A small contrastive image-text model, trained from scratch.
Model: 64-pixel images, encoder arch efficientnet, encoder norm groupnorm, encoder activation hardswish, encoder depths [4, 9, 4], encoder widths [40, 56, 88], text encoder width 384, text encoder layers 12, text encoder norm layernorm, text encoder activation relu.
Data: trained on rendered solids tumbling over patterned floors, 48750 training examples, 6.3 epochs.
Rows from block 3 of the text encoder, named by matrix and row number. Rows with one number belong to one attention dimension. Each number is 128 + 24 x the weight over its row's rms, rounded and kept within 0 to 255. All counts start at 0. Numbers have three digits each. After the name is the row's rms in percent of the matrix's.
# q: attention query (text_encoder.blocks.3.attn.q.weight, 384x384), inputs 0-54
# k: attention key (text_encoder.blocks.3.attn.k.weight, 384x384), inputs 0-54
q.234 103:112140071087168107136113131113092150090181141123154102088150125129124105134108084140143132157153105109101097141151152107128108175126122137120098121113112128137149119
q.235 103:158143134143124159112146106107162154104114124077136125124107184119141100140157173100111129134101110175163142058096148110131110164126185110125137111154099135135160136
q.236 092:201066130121145117118164118163126131129132119133175117157142122157119130117105119114116150157082116163157122133132149096132103115138174136147105093140127118149104123
q.237 096:114110146132096148120136155101141141151131080158147154136104095132121086095098120111123119128144107090135119093129137102131114125126144153139118114136140152107128110
q.238 094:136122134112079138153120148126111122111103125118121153135119110146141115120123121129103115123117087165143126152143121125176138122128128137140106137112114138128119078
q.239 094:130127087115149135106089129152118144119149116168120124108140139129171162165102128100071127119143078105156088121091148122193146138123158130135098102096101099090127114
q.240 088:135124166122122121142160096089103146125158185111127109106168104152120165132151148115173134115125103130117142141105115120104142140137127136083125158140107139157155094
q.241 091:138158072130120106151091124115163136121111123128151100138086162111154149115159140129088104131132132136123122170148135155109109128104147118146188130072158099146162072
q.242 084:115125133108173108111086115142128123146171119100098172132179125136105110147183124121085145168118130134158162072091131111119130126128089116136146145182097111106105108
q.243 085:141146147140135122143133082125158097148109124124150128128101164091185161105124080075140099152108117158122162107122174167158095124138108172099128097130136116170136119
q.244 094:108113101113119142150124108115107127109150149133126165135118132145176124142093117180121164130166126106131121150132125134098105109129167072104057139104130125096108123
q.245 092:127075113171165155119189143145098128126148197143132099148113141140132161130112149126080149163104130130064144106150106121140144144134122123096083141133154126149125117
q.246 089:126090151124110136104154108141136184111094174141114135105180098153107124109146058132128157140141107131133101155132102103091128136158170143154136132134085137116140167
q.247 087:097144107122114157142130097130114125119136146128097102159156163088139126105141125123108131152172148132094098121148109159104103139130116123146104163144120127126148143
q.248 089:135163078135134176163148150150110119126101097173140106143114159168109132128093141127192106141096142103072133159134103155104130128138167096085129119118156122158160136
q.249 089:081125112130143127142129101164132125125170119160103147115095119094152097149159094102140088145130116098118115132121132148113132147099157159103088141149149149156134122
q.250 092:121093111100110128170113082084120108143122121113150114134116078179158136147128111144144143089130133075147126117108114122109111141110143114140158119135129102122140133
q.251 092:122144117140110164126124175148126166134121136175114140131131067105159130136136110128154102123105161135089157124149149119139141080132155123087156168159123133149111150
q.252 093:139157097129149130134151168175149159129102130149117113154099168137189080145143126176141126094123106157127138129181104161098103126106135118136127123146140149149110115
q.253 085:100085147120111159141142121153113187178150117164134171101159102110109107127091125108159148139118161144173165107129105083156118147154146128068130127133097137113122116
q.254 091:111138121139110117107098138136145110119138135111150132112117135117076131134175117090133145114110155103115099127113173178116174104126112074139195146170131107085126162
q.255 080:106137136157111116107142120137128171152155102115147167120125113138135134147146115131098138120123159131151138127109154105139153103163112120118142149139121119116139135
q.256 114:077137117123120132137091137118130128153122126130148142152143148123119158128108128131127131140085147131110183140159157139129130174121120105157123179095145160127137155
q.257 102:104125136103132113110121160105116136163112137102105117075130124144127133124094139131110112099132097115128149099124158101106132173130149115166148148074135129130098116
q.258 109:121107138159117145150155131097156160113125119119146089143161122107159120139133150174095147129078091156119164110113153115110144110133173161108093134154149104126148127
q.259 119:148131182107114152180113121138135138157117139127142093095109112097148121131092155120142121133099106131116122122132105155141143138147094125097130155128133091093136111
q.260 108:145129141100144151140128125145090146123105210134164120121167107120136135136153183120070172146146083054103091128164113130136124108139103147095108119156122149123105101
q.261 100:130098148150115122104132104105123148132140153090134161141128093123150139130102151158120150108139106126150131146138136148115196101149118111094107189153142107151145104
q.262 108:076164101132155102129112119156131142146159130177119110087136172144136114127101114168107111113136155164133110086133139191106140150148121151117124135137123108107105147
q.263 107:102119151047093156108127108105135104160119127159090140158146130107136132110134097154134163065097141105114121118122110087123122120162093115123140134151102121108130125
q.264 108:140100140112114125192140151142167142107144095145130142137125135122115100161118087117125145143143098105124149150070139084157146119108144185144199160141140157154132091
q.265 121:151131154157100161143152111084167104111132147119079133152121087172183118138114153112139098126111140123155131094135095123068141135174146112141098109092133097141113127
q.266 104:132180121124125151128117132102175166085135081095160134146156165134127141137083104168140167172100141085135114140137128147103114152082136132123167148158166106133121095
q.267 103:118121147156132168146112103099152178142152115099191137165131114168100121113089110121130092148128144106092146121134140103136097109127124103116178099150156128103119144
q.268 106:146128130136164115146095114120132101135117142127147148162122150110179125194109137139139100114180143194131132138119188119136140182119099140122135095095130128115105084
q.269 101:091143157127160102119150084104140164129126144123133113126113113117141126076147163168143133120133158145128126071079144099108115169125105112109143192145080107153132141
q.270 098:112121095085154141121124139127131130164138122144110138172141137140140102149166168106114145120121137101179140159134120137126128146091107184138155086151115149120117121
q.271 087:107090116120115130120120067125180108104118153132106105169121127120116152132128118103131146103085078140126117093104148089144134139089110127159143056122173154121121125
q.272 104:107116140140120142103167120113118106133131119114116123163105131078138135114112114078116141118118179083149102161139113115115154071110136158170108158134132129068130139
q.273 090:162134111195102161134104124086113141121118125117111174134139099148061087108152127154202120128134138113131112141156144146172131137159161154136129152125128127112121131
q.274 097:152113141132085117125076168087113150135128098108115161133112134131136133109125118146118124124149126124121118139123088119155103165117127153102118084137106165107133126
q.275 096:147187119081102153142106132136131140119096139160130126135101113144121133133052124115156123147150137136147116120137120170136148129083164119131137144134085126113151146
q.276 090:131138112118140109132161120085127149117137115122125121140129127123122152140145102129095168111138158104112130133154128140139098092110187119148121113083139141135114131
q.277 092:140106180125123119077093090113106135110147122148084129118129153095162120093159095113134104105109105111157138098102096152125139127091105133132139152110140127095140157
q.278 098:152161104125166121120122118152139096127154122085077122146108118134128164142153118125082072121087110076119155182111139159086143127101118099156170120175099141141131162
q.279 095:187097144143141103145104116126108127091103097078114178130129094125155141146161130109132115122131107103093102134081130141164155119134131167125149153154174091148129138
q.280 095:137147165106142136157149078129140118110118127128112141099117156149114104123153127138149129157168159086135117128085129115109128094150118186117089133169130130113111107
q.281 093:114193142142148133125110117133169118077100114096190150139114140112133074109126125093141151135152170135130103116154132101099113108144087111132113085104111127145110117
q.282 087:137132106186082121084124127147137143143143139111139133140129150155175121123126101128145093082126114104109122151116121139136094100118111104172118130149148116140089137
q.283 098:097112137072140108119103112114158109132139113135099116121138124164145153126126182155138123162121138123144129130135128132136131114123137145125139153107128135137075141
q.284 096:111164080125123118115144084128123140115146131157126123163154118092086176150079096147097112136117151174138096144115165187154128123101121117137121160205125127127149149
q.285 093:127135101133099111171102175105198125108162128137149121153115134122155122113111110118097146131131146153148118176147117157111186153120127127120184126101120128116108098
q.286 093:139154079153120127161107083146137137135146138142109135107155095128100122142145135116112084073145114159101161126153147094124151163106114180141144119164165126106163151
q.287 096:176141149109161119104135084128197130104095167149153109111159151160144142127118134134109102135107120126124139145148149115082108136119118133140117181093150132134133121
q.288 113:115098073110161133159144132145171112106151181106109131106144094158104095142128127142095142157126164127118125145098135147160197130153133125091093125152147114090127136
q.289 108:104148116102158080135159139100134141123131118132140128108111111141129127115120099080116139135118147134112152098138120118146155094093079105149120160152123132095114140
q.290 105:118117158129135125114092130128129075139123146141174122120112110135113110106128121082108140093142109116121205135149158126159136086081123150188149155134116157108151143
q.291 114:131149123138136096156133114124108129167082132139163140156089129139162115155158120122133142100116141100144113132143149136095092093093138159114105106139113103155116149
q.292 111:123115126145137096113098151172166085111109123107081130142126087154172110101149163155152149144112160105124135120131130157122157146135107113173127133142096155120154117
q.293 101:116140107113129156121154092103135137123157110157095105132108128136140139165158145165106175140132107135170127133158141080092123094153104119085140102130110191108117126
q.294 113:130084136178118093140154092103084151104126129140126120160093141126103108129066145140102141154125122120099141106135151113135186093114166191097141139130138121131101152
q.295 107:125115092144140136149117103126103137142160119176156131148132136154078115114113137139121099185115136117063172108142133139095099107122129130126118097116149080113131113
q.296 106:126086110115147149071133146100173151107127068142119138111116128152120137161119148093141146104114132127147170145101114158132097154097191103115130135124128112119123161
q.297 115:118194152120130150119158183154153123150106125158139079134046129111173134073141120087136115157180158174150106109114089169114162083098136094125136111117110148149134154
q.298 106:138139121167155101145107141110128117165084103105137142174150192124064120155114145106121072124134156119157183127136101067170145154129078119109051118131131137129103115
q.299 109:201115131140109138147115115128120110116132127096114123152110125112122123113128137126126139088141106169178133100112101098112155130149133104134122086145120121134114136
q.300 091:164094103105129158110117127081154125165131106132119132139155145115116117131097129119147152120130130150184161089098107140108178143120120098099121117131131111084128141
q.301 096:134158095113064079174110135145148167112143078102105114152129139132087185136164121098092105136145148124133166125124135111104141104117160080173158095167142154101142153
q.302 099:145130082177174154126114102147141111137075136160120150110111094127130162116126154157108107160143137118156147107134119169070118117120128083143137106130127125101114100
q.303 092:153108127156130123113117081111115117139148146084101078162117115101114105130182103133161172162125157136163132139124136142122102143124074130135149098141154095100190101
q.304 088:184161105105122142127076144127091158131159114178127137114180107137099151135145157087091113143142112108097156136168142147113093141138120122115109102146143133132103137
q.305 092:105164123102141118133160169142091134148136089106141129108133091092115107164121108108129144134104110107148142111133153164106157113152131115122113096098147130115118105
q.306 095:087133092154117141135086121145094105121119132140132147147142079121116117170149096151128106112078107116167195143097131098140152122150096090120156130111131108154145092
q.307 094:098130098137124148175144138165148107140103101106112100120077128121138087093114080150150115096134108119098173143126121079125147160123130143142086100138127117129149108
q.308 089:136160158163121085154158149122160128112130127113147091103111137153155087134146143158111114109147080124141106126141129150155123147146162168069131123093140121126094164
q.309 093:114074080139183138122129095172106129120122116080140114136153132135174141161132138101101167152104127126157135119119117122135152119118114128124136131130128082146149143
q.310 090:115115137125127123143057084106116127153134135094170129124071126103100170153145101116095089130084109138155127128110149154163120138136153114120103148155130111115133159
q.311 087:150140136145100133111084140137139073144136123100136117163099123134079116183143122114179126114144131120094108122131144163166133114102127102046112113151095142164147175
q.312 094:172132123114123130131178137163117166128079132135109115134107150106155131083101139078117157127121103112158091182109078107092093116094103082122158117148136115126106114
q.313 089:103117103144126154147134157123163152110163141137133089069145122144150105127180114127119112135159119127089152132127115145095115168140158151111093127120119149151088077
q.314 091:125176127149144146134130156130086137162144138095132132135120142110113104112130121147131153145210106100145096118133094151121168119100094151128122133161086149088081115
q.315 095:174104112173124137137119080105091184094108157134131128168110117148107181167131123121100116135130135182141115099187137123190122124138128098140132149140145096109118099
q.316 092:081137118161127097086153127133131122147130125099143131129158130117136127116168155107100144138147154124100155131104133134134083139181123144123086141156090165165172191
q.317 089:109146104130156111130125155092126136104119142151144119121108084098122164101166133164124138090131126169174144128136117137155095144123060145154112109124105089171103115
q.318 093:137110148130106129102127170084133137103128136107129104088095113120163155140101127144134110129134118123098141113138170129128094165079132103131114145119135095091142152
q.319 086:162130109124146109126142142123149115130144132055165151131123189143163113105165147171138135132133077169137160075165165102128136089156116146114153133149104125089130115
q.320 114:143152101162147168150154136122150124130172125137121144134163143135129136113185144099106131141074129127169125115130143068123107094143117138134095151185131149118155133
q.321 112:145140128136162136110104129123131163152128122116152106167153100153159098140152138141142101127168151146096169168118129154124111107133119129145119099097106118137141141
q.322 102:138132144110128108119156147113126109095136148146123120097133075146109127143102136120125129112128122144149172139134081129108154154165125105113157123150130112142120135
q.323 116:113127142119101163110123133115118152150136100153131129136133102135119125142097150120133109176139125119142131090121095119159132114095109118179090134154117108108125138
q.324 111:144157141131128128126144105113112162124155140121142141149138097102140142130114097143116130091131117095174125176128097109080088157144164108119129139145118166143127099
q.325 109:122148134150125134106105075120149159129169124117145135113085121101190119083153105104126122173104109134128115151180119162156132125089150113117120165131154100120094083
q.326 104:127148084141140119097145134127118090117083096050082100118147142130060113145123109131152096119126155113113133156134134144163169099111166118112141117155136130076120135
q.327 107:163150108128117136118188136116121111109123144082100096140157100124149071125121099105095111147161103123125119153131128129140152099115106129136155131124155092105075122
q.328 111:146153133116095150125114110161175140134165108105147152128121111096104154093079154165083139129105075077142095137117115157108133115105102120138080155152134118139130079
q.329 108:124137129103111140103122089137119088139114114143144147154099138135095101130132110124144122098128165154156166117145082086103139124164092077122124141160138131150142123
q.330 109:098079155145106138123093111137111143153170100133167094151119118109109157135138122105142171115121143111140134134119112108092143126114148133153161114134100175143139070
q.331 100:139142117104123119115130168133067129137127140119111147097129156147107119153139135089116100118112118130109163127134104172111148111129140065080130135063119134139111148
q.332 099:125163132111110141079119140127102097125119152086093107113116125138120123136105081110093065156134132135126084128141121159122142129130099154141173073077139111102137145
q.333 100:089111140115188132113106124096115153159103167137148181091143131161120164122133170119118141137151123087120175112124149136102140135120115151130173119099139153098118089
q.334 094:147164082148138106164149107139101101115148102150162143108160103142085131108162153129173158083120127143150096128142108176122098106131123127077160151132124120082169130
q.335 085:132095087120168164110105129151103118141122136122102190105122165127149138127136109088139158100153126117113139095152133119165134150108118099120132131130107149122133132
q.336 092:149139105097167150129146101152178154124129090125126106134134100120135144136173138160131167185179155161186120123185085106084099145126137115164066126107122158103148139
q.337 091:149198102119093115114118146125088130106107151128154130156156116100131147146143144125129122129106121148134125117102117126125159141182063139111139140141125100076116155
q.338 095:122117143096175096146148122119153124117120099116144121127146115092165125119140130157141150078117128166131123104122166122158126122107105151120149131147085111116155162
q.339 086:134103155160091111099136121183168154098144076116138097075150131155117164150125129127113168119118135105148128110115106150138110146120169126153137107137140137079147130
q.340 095:188104126081108142130135169092131103164183110137156108117120168112124071164096159108138098148152127096135126139139102133122143146093144123165100131106110098152149118
q.341 086:134122134113061179135155137146114138143168105132153119112110149122120129136118129101138127116121138190124113138088106109130135122153129115130089103107105136112154145
q.342 095:126141166117116148130113106134104119135156103145177147108154137056151136104126121115140156129097121167151111113170156150128131087137086139080145132093143131114108140
q.343 093:138168072098114133157129118136092148087151121117127117091142137165127103119134127134112127126149142131141119083155109142171137112173169079149137141143087120131110163
k.234 091:095109134171155125107154120147167136147107092135112173123095114168113083106145163144111186124156115156091147106151154119104109133115116102178151122122106097139103156
k.235 103:072186133140105093099122104128114138106123126107096124126123154124125171134116143124108151133133133122099098182179121119148161146108167081110120161168112144146200140
k.236 096:117132128159158149117102144111127113146127126099131139133108110159144068130120141109174136102136129131116125175095124163124139142164104101175129139095164088161085138
k.237 094:104081112094167116134138120125128103112089117106142134138126115099118126147147123163150170149156120158128111098126118105140121158114122165105124172129102113153123125
k.238 101:134142127143124116160125123153136137108181156133152147163073136094115144119137127141124197097121166131160111108124148144133121095131137114100116096138122124131112142
k.239 092:111103116112115155128126117129119149122112108233132137134117159181121109166154124139125155144123161139150110164138162140128114093093116096115148124134067157113157156
k.240 096:141147091107158135112139167148125127130121126165136128145161141140114093088091138104110141130151131179116133114066073117155134150176092101150106093108117110131098093
k.241 095:114126134149124142138062133105093141114098122106139166123135156128143129116093126109082131100117100100094137136137129107148087120132154163117163156076103166110079127
k.242 088:149159141110145157129130182093125123149123122115130147139189093139136138097079123167150147129115112134086125103077121163118150167082127142105131111166162137154159175
k.243 096:179099152124087164133078077087145119112114134142123130135110159102105109105148127102135196156123171154108131115134111086135107110161111136156164178148096152130114117
k.244 089:168110116114104087158135116113090138141150161101142109108150129126118099134153093152152175103103102101104149137108160161123166119152106161129116094166127132141114155
k.245 094:134105151109150124157109146127118166105107105092130143113139155116163112135148090149147124120164153109110087121091155110141131087129134132115138100086125112151155097
k.246 097:107150131131093151125150130139137114100136142110162124133142117164136123143102150171130167097141095169182172143133105135123128160155118140136126107138144141116146148
k.247 091:120076105092132157161115106132159108141127109146141154109118062113156108112151114088143160136107113124123092109152167106155123080106152168123150134116143133160156112
k.248 091:123082145155136119101108127119124125148132141149127167161083148111090123124124158132108126069136132097145134120125116111131106100124126122132128169052164138150106073
k.249 094:122105101122087138138104170162113153115111120109129092107152133156150154178139129124134127113113141122116139150169059107141086148126140128142095143142128133156108114
k.250 094:099102156129127125135126160125140096165120129105083100121123158136129137120139163118130114113128128076138072128114114151130187161147122122112142089121126109131119115
k.251 098:115125121111141092134131127163139139156168121147108168143149111088092139115107118106117111155095125103151112102170120147071171106156131086116063100081110139096114114
k.252 098:119134141139159099180128100175137126126142130091136096137136093111101157116178172127152117122124144090124133181120144150146131149063130103120140111111116145128110141
k.253 094:082125172157115151102112154068120098145145132072147173133147116091085118106110074151130130136105118092093126140126074095094142135111153145110144123104091123118159134
k.254 096:159148154146110148092163139121154150081111103146143119145138123134138136095112134126098069137108126051126180109144131168149114108115171141153136103118130177100176130
k.255 090:138105177102174122124103088144153124097118130095126133099130104096127158105154143139137137149089129122144080078121164127145129110092043150155123121155144150075158101
k.256 109:176120129100138106109130144147074106116160149094168155082153120099106126137164119126096158139121103111114139146103087170130142092136151069161137141119115133117116102
k.257 104:093133094123131130088173132131164105129183106152108126145126145132155121153103141134176149114148184137134143118129151163118149124117142129126088150155130136121127109
k.258 089:145147119187104081116137135111115115132131137109098094145091138147121128139120102137126128133103095100141100119089117103108116130120124108097159122129145146107145183
k.259 110:085122126099127176147161118091111123115155138130160071111114148144108089078175087097120141161143158160113119118134094134083137125148165121128121109141131110105118153
k.260 112:096127109105105135148152155108141124102103078119112117173146114117121150140107173132121134123152116110124122142164115159137117096131130121111163151156140141103139076
k.261 100:147149147116116099090114120117167128124133133118148140123139114150122208143112132144148152146138151123143128122176131143127164144145147116154105150125144127117147094
k.262 110:087152164175101163138072094114118101187154111119110137149129128169101113098089130121129107148108149113180112095144096117154120143115152114090130145082162140154112179
k.263 107:093181153140168163122179103144134170159081133137111108141111145129092126155089138089126114176141118147154066122126170131117086109084160136149113139138151147165150177
k.264 105:169101143177127130109080130139098113132124100125128136142119173165131118145137136087123163110111140136121120085152110118070087060146168101118100121105150144120084144
k.265 118:120106122176132096099100128133160143139126153144131089144142161122145127134154136133110100171117102088137106088126117103164068149112124103140114108117130144112116083
k.266 105:142178157191165122106149107160139134108121141140107119125115160159111123116135131130123120151100107134117130126153113132166139126164089093114148135104143097117107177
k.267 117:143161141096127142127146128135141103141088136125095092085120146124108065135111129112085171144122152147135113128144141163122149121109122131167106143117123084105139155
k.268 100:143138134157113157129155147146151155107153167119122130130142130118150157148102130098132091150158093144125115152134112148136139133147126148137108142179082103140149127
k.269 099:130100116130156146109127177137079117160123132130150173130124145168145102110129146117125138121134122084112143102160131131149150102133139125110115168107120156137126164
k.270 098:099195159096118113116111129159141189114115186122112151138099155175072153108145108143168152136103116148138193132097157106098111145091163167130156077158131144154104142
k.271 099:143143101116115155165145112102118141132125106140137156087118144177123099106106177126140126109136109144141131112130089118090104126116125166138118131119107113099116193
k.272 103:191128114121142166147137109098143161111107139129148103160130132128144091160183103149144127068140119154130145120093083093119125144093100130154092098118099153092129122
k.273 100:137172077125123137150140091076119156148097112099120114141146111119116130136130112084107119136126110122135123119100137149099117106118132156073149110123133111141109118
k.274 102:139115158107126168147100172167076157060167123098120128153121130179131131177165086129171155146094119141162110094138114120113100110164120153135161130163177142159149148
k.275 094:143137137127149128145094102110133103115112144126130126149103170161087138165115138141150136128080129092133114155125133119135127105128118146159149094112089131103115108
k.276 098:093106169098111169126107125139119138083137105146125135089121152178151086125118082108163137123099104107104106093131100132161155192142097123115138124123141152149113152
k.277 103:089112138100129128079126131155122123093142124099130117123145129122124128148101137097160127118160082161146104149140098098122095131113085128144112165131109109140121127
k.278 100:131124151163152134110123140117124119119117162159127167107126130122106122109137153176148100137087139168073147134131171133112183184124147168080119100123098125119152089
k.279 098:098120152135114120075127128095153156112137123138125135130075134089156111101131107129153128099112143159154126114145161129178131085126096148137102111134132134169149109
k.280 110:132128127133128137130177154085167147164109148162171154107125137127121148170124137137166122153134086128159080157145161092100130135111116165153123153157135140112172095
k.281 097:121142138147083089120122147096179117141104106115122146071133092151107124152145108101147129165133103126162142132115103117084150132099117138121125137164139116159117146
k.282 103:135132154154155088130113117116128142114168126132080146123160121115096107132123094122131134144173082124163160164121145132129117117108125106120146139095150139106154096
k.283 094:143136097120134087201166157132090110202090132150113132130086082145111098120120118189091157154192126161116105118181185099142173140155114102113103135127148131117084155
k.284 100:155111127164163137165126175126112140134104108166109110162112166159166130149112129131110124126118092127126124165128118150130105143105130152126159124119164113101084101
k.285 095:122128147137117156135118147116106094157085102090130129098131123137182124141122169150106112079102099121111108140089101121184116117119126099117124075146105145103143164
k.286 095:126124086114107128151107122109114140087149132119096125148127108140112127129142139115093125138167129149117132107113141092126151127121126129117120113131100170117132152
k.287 107:162097097131111104134177168145127059159135143137124128167111185083128106107142132168104123168146084169131097150142115115122146143158114144137104160163077134118123123
k.288 110:136111130140151105120145154149129150113143158104104140094157187138131116152110158150154122228101119101127108159162085124140110166113127130148111151162078161131085130
k.289 104:103148148128147082096128093118118112141098084182153140164111091172128149110171099124122136124124112096138129160153125121145140126153130143109109134148192115154125150
k.290 106:083140152130107150127120118129114167161169141133167140171164102139138150119099122091103106085104143120118159138110133100116124145119114118115124133087089151188117105
k.291 110:201090096168167116158134101114123126121066127133128109113127150135103098118161147067124131118148117169158110087122098125125114091081116136085146095115121139157116120
k.292 108:134156107076123119109155124145122145124133123141110137089141134133097124141118110112079154110093095111133119125151168157119148132117127109125156101115147133090112129
k.293 098:156086123137132133136173155197129117140153134122123141158142130112096126116102134114117148102139111081119139119105095163171135137116102142129129106114120160125153158
k.294 113:123115102111109126153099135144110127154115114100138152146159113096111177080101139133103110167091086156145110127092128114141111160180102139144136111166118138178165115
k.295 101:092104122153115083162141141170069183161132106104121124151139092107129114149119116140147096144101135123131135155141125117129131135143125130115125142126112120091140095
k.296 111:108149155095107145128125129127159170148123159129149165116132096127152151132130131186146143075137133176105097141122142116126135116111109129081128112097144133105148164
k.297 125:099088117115137134099135115161130134158076110128171160146170131099124111090076100085122133108126112117131144122127142143096118099165118152109108133133139072132139095
k.298 103:116100063141152147089130112133143089103124105158142102097161159135108137145129122134069134173058125085143122139084109081140149128091112115165128131112126096131148118
k.299 107:131129099136137106150107132136117117134127156178138152129171136109131092145117106152110106120090098119128083140130112099125135115118141106100138143112142162096139128
k.300 099:140121102122148181117113167146130128125147167145092164128138117129195165138086144148136126139105138121155111187121104132131136128104122113120167078101161091113078158
k.301 101:065108102108133139138113129121088138112133117106156167134165109135144154104172125126189135084108182168102142115103125133130148116161162119126132132122122146138142140
k.302 104:120113113167135116146163118126089113114126151123134078130115145104101108161171161115119125115113136147091147117136124135120133107119142136167121109126156133079142130
k.303 095:132134111123130137057136139136166168136135142136157095092185148137147105166062119119115156118094084148154163153123115151138146149134113091101134121117177130173162123
k.304 110:179122135160115135154131134082104123112155158152121066171130101114163093155134110136112134162114123075123099130122122114161100141101110144131127129120100135114118105
k.305 100:142107080090146154136120129128104112118130144088160158132119145158156140194105142124083140143116086125137159128136129136145120116174163099140106111125142112120110097
k.306 101:147156147092144099081133137092154134126103140068164119148128101143101172152088105082154141104130145147109091128131112123162111120100117092131125147164130148115133159
k.307 097:118128129166094134110184132127093107137144118080186123141148099128115134135185098180101129130130133118146136119098099111101094117142133158166148143099142143111165168
k.308 100:082102148105110100092131106096098174125135115173133126114106128063126130100122108153107132130134097150124116117141147173115151125109096141126133149150148133130110128
k.309 101:130137108121128101111144135143110125110103124090155162101137143127140142101165097094123145129170147136117173121115134130115177146135190135133120139161102131146136154
k.310 097:107139100151154152122106118109127148133097155106148125143115115136148142078112147149114125121134136147095143151082123114130122109130107130106177142156137171123108107
k.311 098:145107109114093121159132122148109155125098097101130141104130141119146148169168153142131093088144150114155132135103127137130096128165119132107141132123135157176151138
k.312 094:111111130148125146130134129133164156104141145139138153158099124160114123125141108139147081086134152150125097153071177102148160138103119138117123151123155135154117148
k.313 101:155133131132130086076114135154103132129129104125093128137146133106131144094173092137136150151117092098156148153116167143157144124153119086123118156143151092134129104
k.314 097:131125089125140158129132141107131110172148155118119138129142138134109168117127143118138083146165096127136134125135098115150085175116078104155166125147114124171087142
k.315 100:080124104129162149144116113121136098139132114133125121171119112133120095159130120116110131102142136101132123169135122120136121114130088102096121140145150165090142116
k.316 092:123150165116081151117141067114112087156142122091143076109119155155119131099142147176130109121106148112122136102103103140093100127113164169106157178146113114136108153
k.317 098:077138152148158089078124082118113146133167177099142107144105099113100163137122163175106106132122142157151099108164162127138124129068151120139122151130146107111094140
k.318 102:110108113127138151119117129119126162114161096125101122146159149144128113142137120149140146118160161138126140162132138111140197095123136146138134145137102130066157123
k.319 093:110106151068128098111127169172143118108136106080130139145145194118115142139107120114110110158143124120131089135122130081105157127144172119144106161155129094130127161
k.320 102:163141109164091128116150125145144156126146104143183149137141153128150094119088113121097131118099142120161105153116162125103091121109140122071139107119097120134127103
k.321 104:107101133064130117136148122095166106167115129138136130096138112129109124132133158147148124122150086147102143136127107149188121109116106147158099114108156131152144096
k.322 104:119141121114136121124105136093179136155080156086119143141152122118104150173153125120107137126097192107122126122114085174158141114141093133130137113151121105150171174
k.323 114:105103144131101095144159115162171156111121129145165142159157099141131151133157084104161108112126094164149124132111120126104173134149167172138129117086133160098057132
k.324 102:122133147116104129156094084155115146107113150147134186137143123105084116116157109154128166101121163122122121171125154104139160088135131118139129122132129128132114120
k.325 107:115129105092124073161118154132141105116083121163160101105134130163099131141155197144112160127151121129155093149165095136087162139145127106143116196159119110158084098
k.326 113:113089132162151124121136172124162129120131160137114124164112145140089155141123143175124115122124130122190151143123129121118117108102153151159115139115112098108110147
k.327 105:122152121123105178154131094144122111126134124128150165148147184116164136085131151125132089143180147115116113126137117077148096174166114102089123086119164151134165171
k.328 107:107146169110102143115082153107146128130148137137097108151135115158111128155114110125153155124111158152113123129126152137144136164119138120111117112117124130102120145
k.329 107:108105116097144123110112168114142139116138151138134171129099156155169161077147180150130133191109155139161125147144105128144103113102108115124139117131130054091087156
k.330 108:117151095161116131127152162151107118118116117147168132153092135138133165100097121148146122185162152108138143119134091126112101140133127087115103159141144128133147111
k.331 095:151138137161134178125105127117131157120151098149144108169175110089106136170138120129116129145120119080158117129080140106130167155147152139066103098126179138114123108
k.332 103:154093115156155100124134151105170093138124109163107097105115119117131104143167149117160145110136076148138158128116135112145160092105133130168120084145084122126129127
k.333 105:164120114170129090126131129120113097101110101143103115095115157085135098138160080151142154144108149105133139107169086125107111080170081092104121143158115128111140157
k.334 100:116114149124146095146129173125149169167183101122090131069124122112137132123125126152139121114140130135141142147088122131133112177100183121110163140113127105160108102
k.335 095:135114104145134106124149117145101095105096108132092120155141131093120143185080143115120129146088122180118096149131151133098141155107136134137128132115130158126115166
k.336 100:116121126105148143106152097134122144111136161076158155110128122164149127151146124134143102122152150088088133133144128109118097116114081129130122100141116080108094153
k.337 095:201120145096143195145140144083101143144179144150170133140134138109150187087133152113133164147169102123185136145171118111139115111159141122115133106107125134158172121
k.338 096:083150159150109129143097125119114094142136147155104123131086100130132159109131100134123141114142140054107163128125098139176112145090160103085130118152147105137125123
k.339 101:089113111169138130114175130158144131139109150126124160147124105092119146139116128098114105068169119165122104105145163141092134132102080161146113130100114124117152147
k.340 097:100082134147117099142080152137121104080123158144157141126121147140124178107140178087095124130129110124109133145127139117112127143099132168104151156150060106132079143
k.341 088:160145107086144104153160116125170134084127151146139109127122126101127140115143174150143110148170111147123139124142144126148102157138123129148124100116122139118126129
k.342 097:106125101113158113132135096138075141088129162144119114141136123131146157091111135144125092118148102160117134152149127161152103147134108178129113142104111141126154162
k.343 105:152105156151133150142157138139158134144109133157113138115103177165147092138155160117117138140186153184118154144177117138104095093112151096122146108123149090085106150